{
  "model": "image diffusion model",
  "dataset": "close-ups of made-up surfaces with and without defects",
  "train_examples": 203450,
  "image_size": 32,
  "horizontal_flip": false,
  "conditioning": "none",
  "arch": "dit",
  "objective": "epsilon",
  "cond_dim": 128,
  "norm": "rmsnorm",
  "activation": "gelu",
  "mlp_ratio": 3,
  "head_dim": 32,
  "fused_qkv": false,
  "qk_norm": true,
  "inner_norm": false,
  "patch_size": [4, 4],
  "layers": 8,
  "width": 128,
  "positions": "learned",
  "optimizer": "adamw",
  "lr": 0.0014,
  "beta1": 0.9,
  "beta2": 0.999,
  "eps": 1e-06,
  "cautious_weight_decay": true,
  "ema_decay": 0.99,
  "steps": 19600,
  "batch_size": 128,
  "epochs": 12.3,
  "lr_schedule": "cosine_restarts",
  "final_lr_fraction": 0.1,
  "warmup_steps": 1960,
  "weight_decay": 0.05
}
Rows from block 3 of a small image diffusion model, named by matrix and row number. Rows with one number belong to one neuron. Each number is 500 + 40 x the weight over its row's rms, rounded and kept within 0 to 999. All counts start at 0. Numbers have three digits each. After the name is the row's rms in percent of the matrix's.
After each neuron's rows are labels from the 100 images, of 14976 (inputs lightly noised), where the neuron reaches its highest value: "top examples" is what is common among them. Only what is clearly more common there than usual is listed. The data: close-ups of made-up surfaces with and without defects.
# fc1: MLP up (model.blocks.3.mlp.fc1.weight, 384x128), inputs 64-127
# fc2: MLP down (model.blocks.3.mlp.fc2.weight, 128x384, transposed), outputs 64-127

fc1.69 084:487480535523485520452487512483495576440456472546467519450453565528540517463566468512405451530469549501509497556588516531495493471499493522545504527451504535489409486483478479498504391485424405
fc2.69 090:544492396419447453542526487474520500464496516511487526464466484519574612515480430550563514465522560504466464417508437502447511531485503544449523603505496465445475458495548460498465593453427521
top examples: wire mesh

fc1.159 082:390535459531535488499468492485518481531522504472500520453520509480581585476523533501495548525470496512571503525505572527470578514539456537553433458507540435563468523525540588531503514498456486
fc2.159 099:478475505506546479454542405535558497485607536498519536486499449469538528458517529534525426558487458506463551525493447485473506515513502499497527545388552538546528564419475534506527499532471513
top examples: crack; tiles

fc1.139 089:551540537514430466473529511458584441486494490525539568539478451485537468547478496519484515481498536510505469514430497555557508545520510463509460468489507573476430498560477459501457475489450525
fc2.139 097:448505537476526496508466480475448504460548529480557523563535554518437553476474466517503539464520508463544487519475453530484555500493508464454482494506502509447597576508551451519521563464503441
top examples: woven cloth; hole

fc1.127 080:519494441516523490518588479436434542479559564533550520504500510479507497530501520462486527491420507547448434563458496508431474529484493522519484501545601517494542539484550596523488512504432455
fc2.127 092:491485557507460544420450480473600494569602507550538503492457459561540520505495528471483414523508540522473531470539426556534524548529522514475476507560602429501509516535564546412499495502527479
top examples: circuit traces; bright spot

fc1.67 084:561512537463478536455510480535487411439538445560494549482539492533498410476505471494522465472473501449541458544524451544495439526466444495471467483508500466405545525557475501495474575531541497
fc2.67 090:517498500596500518477538481563548428506510472490513488495536437508484499502469583572501600442504492489496500451480532515475543563487587483472414544499506491413455572500448479516499415519529498
top examples: wood; bright spot; scratch

fc1.294 137:526486514479421546523556542567545489526529528463470430479534441502432425438394480550552538497513452541494482528481435537464524542498523503476463518520457560455475461531510465418504594439554524
fc2.294 107:529500429491464470575471493537465507527572476535509557463549415495486526542585460533479556475468519579398510469498520498458506563483454547494545539532565503456486564424493531501518514515532472
top examples: bright spot; circuit traces

fc1.382 075:467479489488501491556559464534460562505563544540503529485448493527476483515484462448498495481448426526505487564563460472525488459496534488470397534574598532525528506545517594515528495484573502
fc2.382 096:531515544455538565380478538458506480529505602438506562532505536553513514473495467522471462504434419482500470438584525470477493516508456439547468503501572488487463535538466442498448499588557453
top examples: wire mesh

fc1.346 084:498529503491431496435558483513527480542510499449496499556593577516459504572540558511516512567515562459441550514481473450521531460485493481497445543564459559528490446481469504500460487539502502
fc2.346 090:448524532446469522468453483471491479502530526489538481482539615516586536484471472435476518526487502452592540505515502495493511570478538478470538506534429525563487508536510579470581530466451528
top examples: bright spot; circuit traces

fc1.115 084:537453533564462484455516455520453475451548515485475507576552533567515524429487515487491493501521443494527463520519505557516494568509566396481382510503469473419553520558564578481511472459481477
fc2.115 090:521486462480495503532531496526505453515474598500491496586461513506539388452544500520541466473474478472499478520534584498595490523515437488561525505487491546464486480623452442493536486506510514
top examples: bright spot; wood; scratch

fc1.349 079:522484537611454494476511500490529495521479545544520532452486431475415445529463512567523451536499509584556429535469460480532514551514462515491450506515552488421544491481567549537498552512570519
fc2.349 079:493553571553553534469481455497523561488429443542488449479546467545478532482482427537477438491495497489499487494492491532457537516455524492506541445461557480450510537576467517485573410489594442
top examples: bright spot; circuit traces

fc1.185 085:544469481506483484529502480513531477503559511574482564546560460502493543559487523442611507432462529492512515480469475490517491500481492507493486510427508422510454535570476443499537470552489496
fc2.185 093:417468485511522504517513481463465430464520488456547556507503540497543549549425503511440477530483483452456502505439500479444425444519468485507527458495416508506513447456480483461579504479503523
top examples: scratch; circuit traces

fc1.130 077:573589524488452499512525490462452466486543441539471508558509517474469409495567531476537478533531542510490592466514448502522555466458496529482478531568488523494485524473585461503508530530434439
fc2.130 075:491568547565523486498480539570464503508544578486505472471547549532517603469489511534450457518549543526564450582517433501537492466536448436494540546540532550514470547506529488485486483529463610
top examples: scratch; wood; circuit traces

fc1.84 082:467526470495570472504497548517510500431501533459466439469504570530514483498493509507477454608494481536454506529505505515463504450459537536498556531504441482466552461426516447477532470453439516
fc2.84 088:519529431515535457526531478528481528471526422464501457503439522475510595458487536440494455495471458442495468532444446477468469537487455557441510497457439545437467569505474422574379445483449491
top examples: bright spot

fc1.123 121:504534478491436461456480495448488514489569487520523464477487542502495450535489463448483543508491577487516523543415583503505438479472529496543512483457506548580514479473469489543484484518399496
fc2.123 105:405508525502558532531503521491466482485453525504465538525495598479510530494485414499474491426517474535500481448413506431506470507559427479529527488550507494629451472476530519470535514464470481
top examples: tiles; hole

fc1.302 081:566510597433441463497470535515547491439521486540501530504570482467492464533436505478560553503559526535413551499519528515432526595502436478495498410547451481540499466463530449447482485549502493
fc2.302 081:472545478526472539485506455472479517550462532564491499477490465522507488503508443527435502490533474532562546562569486489506483398491545515574471479500464481498495502557525467542538487468497426
top examples: tiles; bright spot

fc1.188 151:446472445548521577458500585493510416541523494536492525525494507529453569493489500457559459533498570489524583511536467545566459475482518505515492466479448550510494498563476509533562521501504483
fc2.188 130:411565487434512514549494453473509482513489509502428467479517501496490511526489430557459487483494512531529453455488471495498538554499522528473464547556449579527534524496510519402506474562525480
top examples: specks; brushed metal; stone

fc1.158 088:501456448460466522473448448481492489462535577541496484430558535538566465502551537518516512547493552474479549526475531545470514493482493537507507510583548455609542528471500470473453493493556507
fc2.158 093:521444582485553491506550571515493518489399436523467491509581497503495507433454529487479503449528534497558495461512456515584515512524481488518525530556515513524498458521518531475545517479553522
top examples: tiles; bright spot; hole

fc1.314 084:426501513527491515481509503501515577478518474476476558477509570468478510506570521516404482572510514419506588531510540472567476525543521528445487501482549548487567562497427543545516498480509447
fc2.314 090:543425419530533453500524541482425576439502508473448483529554543532478555513542536554566562493402461475551480429524471424464542512510499498577515565494592483533408478473484451455487495457495507
top examples: hole; tiles

fc1.151 203:517478558488446508533433550512461454530471461519504514465487466435442487533525419490521514511504540528506490501459407392481437565512415520537576419511491521472477500488503514491535527523541542
fc2.151 153:465483495549504459456578423541530457530478561451501482481490454503551489473448490533427508497498444471469482507511535560513539474527604496489470511485467523473505496469464516408443467513543518
top examples: tiles

fc1.146 096:470484500511563487547418569495520507496494493512491520481529402494487504400510508483477441414459532489519472594516518540542526599551604463464493451515490482455518556539488585455515622483498482
fc2.146 102:509469531467495486471551434503587459457460428496494572555512453476492516584479456516572477440478534408506511469565508481534562520469321536535470473517509462500519496531493513525506440556565528
top examples: scratch; circuit traces; wire mesh

fc1.179 080:545517462484494484449564501438485527497492487524558466511512540421564472501537484521510474528480439547491478499524496515573473565505530529576502496461491526482517537637499535479466490523498529
fc2.179 087:508470427529537502453488550482512540517539519457544540554520533547473505536497521436476472539527515603541528535544484518480497505565483470563419489433498446469481451442443385497535528413490560
top examples: scratch; wood; woven cloth

fc1.208 080:444381461483464543546482461454541477484510517535496516491520539493483528478530507552471442470518507447504502516511521506553466544495514566534538514540615501509559551419500579464443446514518479
fc2.208 101:552442456463498527475504561610450469490454418428538473545506484475515485485533518517522496467526558433497455484485483501472525565468507520523429513514551479459490436543560488490473550523470497
top examples: wire mesh; tiles

fc1.293 079:459482438496512445455454465487496509483473520491519463498619503557534528507492514503567507486488518544455536445532539524475520515439460486507497455454531440550515462496531479459458466546535500
fc2.293 083:513501519511466524398522518472507514499425503562490505483568519554503517460486515495485451490501453573493444473530476527580506544488532492621487502489476430555518504547516453491529557501446533
top examples: woven cloth; carpet

fc1.344 085:534476554466515486506531546559482481472546514472522511509500463555443514507532522487530478518496536511483562538468515511475571550498536524555457564501501481522475515437560423490590466521464427
fc2.344 087:504518483470521517487500531533465495411496480498499490501485511513522520480492480418470531515508419484487483606508443461497511493467443418440497522434501490552524550488496491513461531466463438
top examples: circuit traces

fc1.131 080:512441503511478535563537454484470382480474539531482559460517517493514508443527493445515451495493444499490465492496457475506516512522498475530514558519505537439542573559517590432512556492566577
fc2.131 095:608489517555527505469468517445414431477535544489468493385404484445472522537461527497473502454522544529541469555547503473543486506456563463454531476530488487515496477582482540564530472567545471
top examples: bright spot; scratch; wood

fc1.132 081:457468489527479535455510548485550543523486539521546537511532474456454550558456485551432502473449477509497436561512496549571522570560527564569481548472571500485542500460526606506465477498517407
fc2.132 089:536517514430433468501512438518458459529534463443491505463562451563511457476518531489526474435566499492508492476533480597485455498432449492525539528479558520440537484578511494451544527447505585
top examples: circuit traces; bright spot

fc1.269 090:424521472431508476559557504523471510493485507529520511467511524605549502533516489489476549508530590476478531486563515508473535529504539531497499552439557477519487464477496438434485458462519510
fc2.269 103:506474502522488481455536534511503604472468520526498535480546491480507507424596511539512498470550522496461555497432509433486495541479496501472616487519508453534471536600498564554540486555538440
top examples: tiles

fc1.52 076:519489503498516490462554550479514471489438461441492567467521399496461463559458468515490503466493559501506496482472548506527473563481519513523561491395499508496532509478453469468466462470496474
fc2.52 094:462521466530473477463532512549503486507474529486473456499454547515490543490470446472493484523477432527424424563467540516587496511451496430522439458460539433434570467481481493522462558460477535
top examples: wood; woven cloth

fc1.101 090:511521483437516503542509544454538464532475529573566610490527545457468478602549478543565517477476460530510517497573494503545488436483526544548489518461569558525454467501498510446555471470571511
fc2.101 086:503478511466538503551444506540523424563456519555515534509483471528558450559446517514485546484504498505517438529529501453507570486507508576520501433466535530532468515428554501498483465433615473
top examples: woven cloth

fc1.297 089:599557499467496552501483490544461544450530527523492472557490453517520513488445487508486491582533499471540493534491507544491504493497434467503496516517466513477437516452477498558442456484467507
fc2.297 090:437526510488490520489515482493554470490544525542490544498493429529508453536563539471508448515501559465466545441420482521492499456427567526480442449506526519472581417496508529432511525500437508
top examples: tiles; wire mesh

fc1.27 082:484501482504546512534479538511437434495494489511390516524493524487503551496425479494558509446451507447524567512461413480511475479530527434472504512518504424485489573611569488486600523472466541
fc2.27 087:590536483455505431443496503508531442469596460542483467461509483483526435509554564487506521447501540439460500502590528506459435569434489499462439474464502479542457507488454490487510507531422544
top examples: wood; bright spot; scratch

fc1.36 178:506484528445446523535549526400495494509515443485513595438459470523482433650504451519495575474448527453504515532475508497554466519508521516490551456468613512521510482513511505502474561503502452
fc2.36 169:482492452449455461493477528559499444495489517592484476493472490545468527511467583526534548494456484497475440439487518502504523518567471518525456501481530561477407514474517489478455499529535535
top examples: tiles; wire mesh

fc1.142 085:448470508495455497541516532518441564526542498587473489505521557494462479470449486543533496467492553465482493495503477534511374491506460560542442489486508531515403585504457424451477510379528470
fc2.142 079:538453522441431485530473456534501486533542497533572525461503516494492497537535510566442447486491529511542443525578478536537521533441535515464492543489490501594539450488487459503481525554527539
top examples: circuit traces; hole

fc1.378 099:451548465463492452482530452508510549461539522477487470544460555576519537589527517494448466637506537430466563533436496453502515461412380481516506541511477505488487503455472444501497428525488531
fc2.378 101:573554469511496483567421516426474529397433513546480462472537523470501501432492512524492507483487478491552450456498463503465457510490607485475517552578501454537475515477520465477459615505477521
top examples: bright spot; leather

fc1.11 083:468466496517462527510524528549463556479506466515478552475578462534530453446486561472502535572460506499455541494477519454558505511492529530540499524470577480518489559546571493477527475432466498
fc2.11 088:521491556506489419507491442479548504568520482489463505514505527475458588535546577469540518529495434505489514419467476521492513509539476567522478501495474508512505459492484422507502520577479531
top examples: tiles; crack; specks

fc1.23 135:448476478515507517639587503503499483490481545495419520484521488429513551552532480491535444558439482537498504489496475470491438454439526541518495571480566487435474550513490496457609440452482540
fc2.23 107:541532550565471367469481520535531465510494507485561568519502527555509498517465553504475467520510569526549414450506468525523502491486434536510492396478562499484427447467478420504493510527506461
top examples: wire mesh; hole

fc1.9 074:465532438445513449471536492535463487509523452489523508491469519546571576553481501464491496471529518562410524541495494423527584592464499457447462463463536474549484454464503427486510560480543520
fc2.9 080:532545587558457462406480515428510558493413597500483477525513484461494396489500512471542501509501461485521455572487496479497480440515542469450599575502498532499493516532510555482532454492470489
top examples: circuit traces

fc1.82 081:507509496455476426517520562510466403461559485561485496456450542495524501505526445501510482475469498503508572466492515541427493534506520492523501496461510491533554514472437460476541493520417463
fc2.82 083:544516527539487509510488528486486396481512508564515502498471557571481496407490542547531542563428472566582506459534533532542480491484564488561487517572529495491452491561529534526522524552430548
top examples: circuit traces

fc1.22 079:475470559474466501435480512588546446530441481532453529493507502436445537542556468445523491492527487452509517502526499457465475485472440573498479513464528572478470484467416592503516536506519489
fc2.22 088:561482460480565515611514473514438496480472509508524513507572496522522489490418499541532611511478464458513523568465567544495537520525464456398500475515470461447492512483463542524469519472487505
top examples: carpet; woven cloth; scratch

fc1.58 082:454466547533561461487518526486520562468585470446477503400507475533478519548499469513428455485527552564513532531434570503477468516501499525481518471524615480502478517432473483544467469477467493
fc2.58 086:546436463580490463490499487521547554419560528459540437466472467477473531455504522454552434513498527541500488408477438407569484520492477509470488509518555474532503499429533464463485564537455439
top examples: bright spot; wire mesh

fc1.371 083:492495463571497557528456511499507509480551449551469451494536482511509475526489538534573511493491471511544508514522493507538429470495475499515528460501448495512577369506509498527455549501442449
fc2.371 077:483552546502507514567503548472502451505504499520493565509501522490477523412580550493467507510508479548511463508476536560469558473522484486539529427410457502609469553480546603447423498499454539
top examples: hole

fc1.356 079:503544552549494500533501463476485461434471476547460497489449502489495536442497488401490409553525492509551515518481529539549460536474512506486417524497501466516535546538445479458578454496395490
fc2.356 086:521456521484452480513519554477509462436502533509488529463438498459447497517553553487542526488554457493503558389488494518462486477567546586511535486516499451482504481538506518492483550482448513
top examples: tiles; wire mesh; bright spot

fc1.364 097:469514508506462590496441478488535530538480467566493507529467524489418454473387543477510489599501614484503524516460515523517440568530511483462424484435528450538475495491545484492508484492480461
fc2.364 084:495553543428492524562509530509575515497481502580478474469498509514474511548564477464473476569495548466534448451506494544511549488556518529469513454478531521520474595523506454462479508462470481
top examples: hole; tiles; stain

fc1.68 156:513488498492460428546494497484465504510488535463517511540459514459479526477553546515490494556576470549452580535543550499523544522484566557515508575486516600485507491470504461432578450422505482
fc2.68 125:483532487533470559540473500481543580506433471485552489511505554506561536529466448504529517550525470558527519477517543469482507528557521540554515509493594648459410500475523540460539531495535505
top examples: wire mesh; circuit traces

fc1.321 075:603470530529487480465548474485555448495480430574511559477486499534485512458494492436554442468440483561530492529520493512523508445470551474496527599526525574503453479502566548515459553516452468
fc2.321 088:455466455514515524542499518437514519607493567525516444518483531517510448542457463524473411484446480494420526507532526517499541517482453432458499519501474473512483473423574527509394427457453505
top examples: wood; scratch; bright spot

fc1.86 225:490488545466497504502549590514486517542490487493437471474553499476506443508484443488521523457448541557540517504434503444444509483428439474564500496493488514497474451511575517520559486558473472
fc2.86 200:529520491475511420478492458495490544514512480493364505521516554458469517500498496482563472493509472523462523471494498481569445524522543491542508467514491612438484539503506548464503511490446505
top examples: scratch; circuit traces; bright spot

fc1.19 079:520490480469505514537536492493527518496483471547465474577525453529506538444540514444456484603523523441440555535550512475525480515556434492467581511568543495444474561489502491525520480459529506
fc2.19 079:477503467467527505424538508535441480573479588563464545525509490512508506566499520531505549486467502528542497342523457510554510554473559504514404529564580499506535444461480562471493506479454496
top examples: hole; stone; tiles

fc1.51 076:451481466502444483483537525527529494545495512466564519420436483486532460572484498559462507478469536528427507516463523556489500536473487529561459397471554505544470483433452436485397456510417467
fc2.51 096:480514509532489505497450462435468522507508528461553461426422541422496491442499510547502498483447462527512496515504501448517489561476516448528503487485484539476580398540471458559553504452500545
top examples: wood; hole

fc1.168 079:399494581551450563550415504499552510572520494537502480470541483488469436475527534559514513515489479493527488513460432521519479506510539521598457486479527504529471538455560608471467493461489486
fc2.168 084:497531522507521489466501535535513523419511450441478504445482489470494483529620523451445450539500502394492501528434464578486467456523506474451520547453487516498468438499489470536529518517456514
top examples: hole; circuit traces

fc1.18 091:523527500505498468557561471431483461466440472464482491517486544439462481611502515477502499522491455480492504522454477519488495513487488495513482497587471561449481589540527562534543494457523488
fc2.18 104:549450489556536494467547507468385527482501597538455515504480518529529540540504423548494452488479451620512414532499430576503462493504500429521519437551516534524468465527522531517510531479548452
top examples: bright spot; leather; scratch

fc1.167 082:540525468434473465513477493478569414466539419456436586445535522524489512549565490503518489470453502504563506550470449508439476493510503445476561493574433511443543438482550475550514507544518524
fc2.167 091:460453521495529593531458439443469490440539404508502474494564496514493414417414475499499512572489598513464496405463525421467472520504471527471517503526485538461509539492499492503476458529506491
top examples: wire mesh; tiles

fc1.217 076:573552441480499516470452555552464412475529482563488500550454535493529452477493495426561421450533442455483556485524482477556461552522441491509491524454463549506483504570515457447505604485501534
fc2.217 094:508525535475512474508498496525564423508550513442465469513456463519504507498506549489499483457489617522484463572551506538486578520411538538451497490485418576530515532468489572480493469511516499
top examples: circuit traces

fc1.202 087:474561510423515420544510471499523468460438539461528514552545440510505475554572528529561514522494432524505504563429501496488491512522508480495521472478547474511580588492549495498535494497464517
fc2.202 080:483551549514494489407456513468503510499468449474515448536529469466522513439508468495451443439517427493475572487499435437528490540441531507559539464464504449563523456491457566493460526512525511
top examples: hole; tiles; wire mesh

fc1.191 086:410469540492509462474581507476378564492576427490506496485513608515569501531623502503415488510494598511507509500472497513452485456526513503488460518533562505476543475493554543481503488522520536
fc2.191 089:551512477553516415460441523443531575447495540452509491471510537480520463472404501527550491525519534546571473445460500499553520595529499563508473510544537448545506503509535483460495518427530459
top examples: circuit traces; bright spot

fc1.307 096:479476552471428489551514506491542459519472467526519511499540443509444529490501510545580522458455478515498521478475405530498509543502502597414473481342504527501472498552533513477503526571471543
fc2.307 086:483561455536527538519503565462492482464524509541510522538481454446522540450546502530443474520506505493540516509477462471476473466510512549532532511430516504546382502521509476518473415459539486
top examples: woven cloth

fc1.231 074:570532523449516506501465537486542503518473503510436527561603536535493455484477531550503525461510511519544509495524523552492548496523481462506540489536487454555470536454503487465533495419442491
fc2.231 078:526497476453511477544507518522474566386417477556471470516520484505559522490552544571513481578509481527461508460503490515537515561388460499510562501499521493586530464485508651481499500517496506
top examples: crack; tiles

fc1.354 096:563555533512489451505502421498461550411495453485437526487467504500498497472501506480486434465554436524552500547497499513552566555435468474418470496477473519519567558451586507575524505558516455
fc2.354 092:489514536548509502433527563491519588455498474491490437549483513528504478516505516490591558499466477514486506355502537518517533476512543498536486485457512527456429451460498528489508523473514494
top examples: tiles; wire mesh

fc1.320 119:534519533490493518499576540505506438483471524509458509515532454504519501593480455510512527482435498516529539536418440483456496519510344514494507484471501543421466469514505461553488452521458540
fc2.320 103:411477506514459500490429497480499436497490518488484549524495459494486495412514463584424497485508472499495524482463532449526542460482671448543485458506502462451547500480506490375489563506499469
top examples: tiles; hole

fc1.215 164:463502477542504539585578427449468478538438557482458503491535506515571557436478513493541538507424480537553536514501533493468456463440503408531505509467584503485488477528583482476582463436463471
fc2.215 142:495508535596506425515515416521494560490467502569500373503546465484419463526495495500491544465438544536516516450473494491496408449450470502551471566496491527463591535494518490527488523521503486
top examples: tiles; wire mesh

fc1.13 119:496532454501495538508501512458476572494452480519391547478449491502524430453542479398449471517492515529528495525534475648478372490477479448500551422504494598505435526496466491523489496394493500
fc2.13 086:495512524530525498513473425469483583517499534504427470481508429497486501556528474503473500499509505471485494639496487457496569496470497492501473511346479511545516487504542505543422473507413540
top examples: specks; tiles

fc1.305 084:470526543541478533455495487506612539477494541555523521485555607537495486507455549539512452500538536478557451530486611524531477467477509484506476527540475456552507502399453508502468450519529487
fc2.305 092:478518440514506523554509553466464551479475490442544486505537517489536524508564548480490471516511471453493519398470420529474561440578495519452489534497501469509528495515510546413518533478513456
top examples: hole; wire mesh; wood

fc1.195 094:565525554488524505577548519544469534518575482523424520563519451494485441496446472491527512425491512490499470494438547540465527522487528497502523479480522528463424442500468535408519570499452441
fc2.195 098:371530450509467515547456549481502471532474519557512507484474455560485507511466473452536546468486492521528514547452448578508470579489441512521496560507582508532478493483582464522438472466533500
top examples: woven cloth; tiles

fc1.369 083:576540552500499508506517442488441484497469549572525477577472503511502489551474521483520499530486516545419455561519528592519536476522526511466449509502482551537563566495521451472466457476561528
fc2.369 094:524515485543512490468529469504482446537546510497522439554465551464374595532464484496512455457478468480561531506541491571539485480515461401507499529498448469491543415541463464501569577525525479
top examples: bright spot; wood

fc1.12 081:580547589505491500517415485468411417491480461530531555530523524470449495489544491526528503516507492481492466553542522518595474542497500455465467559533505541444525604538474511528495582429571508
fc2.12 093:486503434557454538483521524462604474457472533453514470486492501492532536537447553497482448556505500567453493455542516496527569496593520407497480525496535552465411448522431427514459477562558583
top examples: scratch; wire mesh; wood

fc1.254 111:494471526473568453485436533541528497523552499514537444496566475507546511410533482537498430430422513517493514561471526481502525519453553524528486527512509474437532561473578482500482609497495476
fc2.254 097:472431526536498533491450519578486504540505515471655482505457497526579491465504520538451589550555497543523534512547550426526569511505508475505464528423570539476500572511502469483526615501508475
top examples: scratch; circuit traces

fc1.359 085:551471516529468593544546540518511438497468498542506413455566498498570466473450469426577552515408427488529470496437481444475489535465473449567493431453497527451524535625500486500503561483461516
fc2.359 090:515481497588492385435512508499429503561487453515469477414501449470432459487556494556460545516473456440502487556455468529533453536454510511510483490430545554476555596440484450529525433478463481
top examples: scratch; wood

fc1.96 189:485429545531513489489505541579470470559438554468449499499490405496453514469465446544479463489572448492473482533586470487507457576511508526470501500507542581440519445502501479444502581449446461
fc2.96 162:567535500493517510434508560483546516481500475478520437513473379482488488523546491560576522517545506433551446474626511525530499491504501499529504534509487492445500523480450523484491467505460534
top examples: wire mesh; bright spot

fc1.80 117:466483528484467520492480538485575492465504513546405480551455470499544484538510513518502516504510449508527551513537533555539433503509493511530498509539456441522568458524497500481498493396488436
fc2.80 097:449494523501491476501481493527513536541472531535493529512474436496490513492498491487498480551492507452509528626515520436490553455479503475476517438305519575492566495459482487508488447427472522
top examples: specks; brushed metal; stone

fc1.274 097:507535514474438418540467505536504473440543450486514551494502383476514500495477528480560488382475434485477511457552502519541570524488426520533502514497502461582468476475528505498525483516529497
fc2.274 093:539524539535461405444580518504514567455557449486460472528498456543519503517491539423511482487481453484422528529507471489438558469457512515504549489418459508582534478495449520504494535513501455
top examples: carpet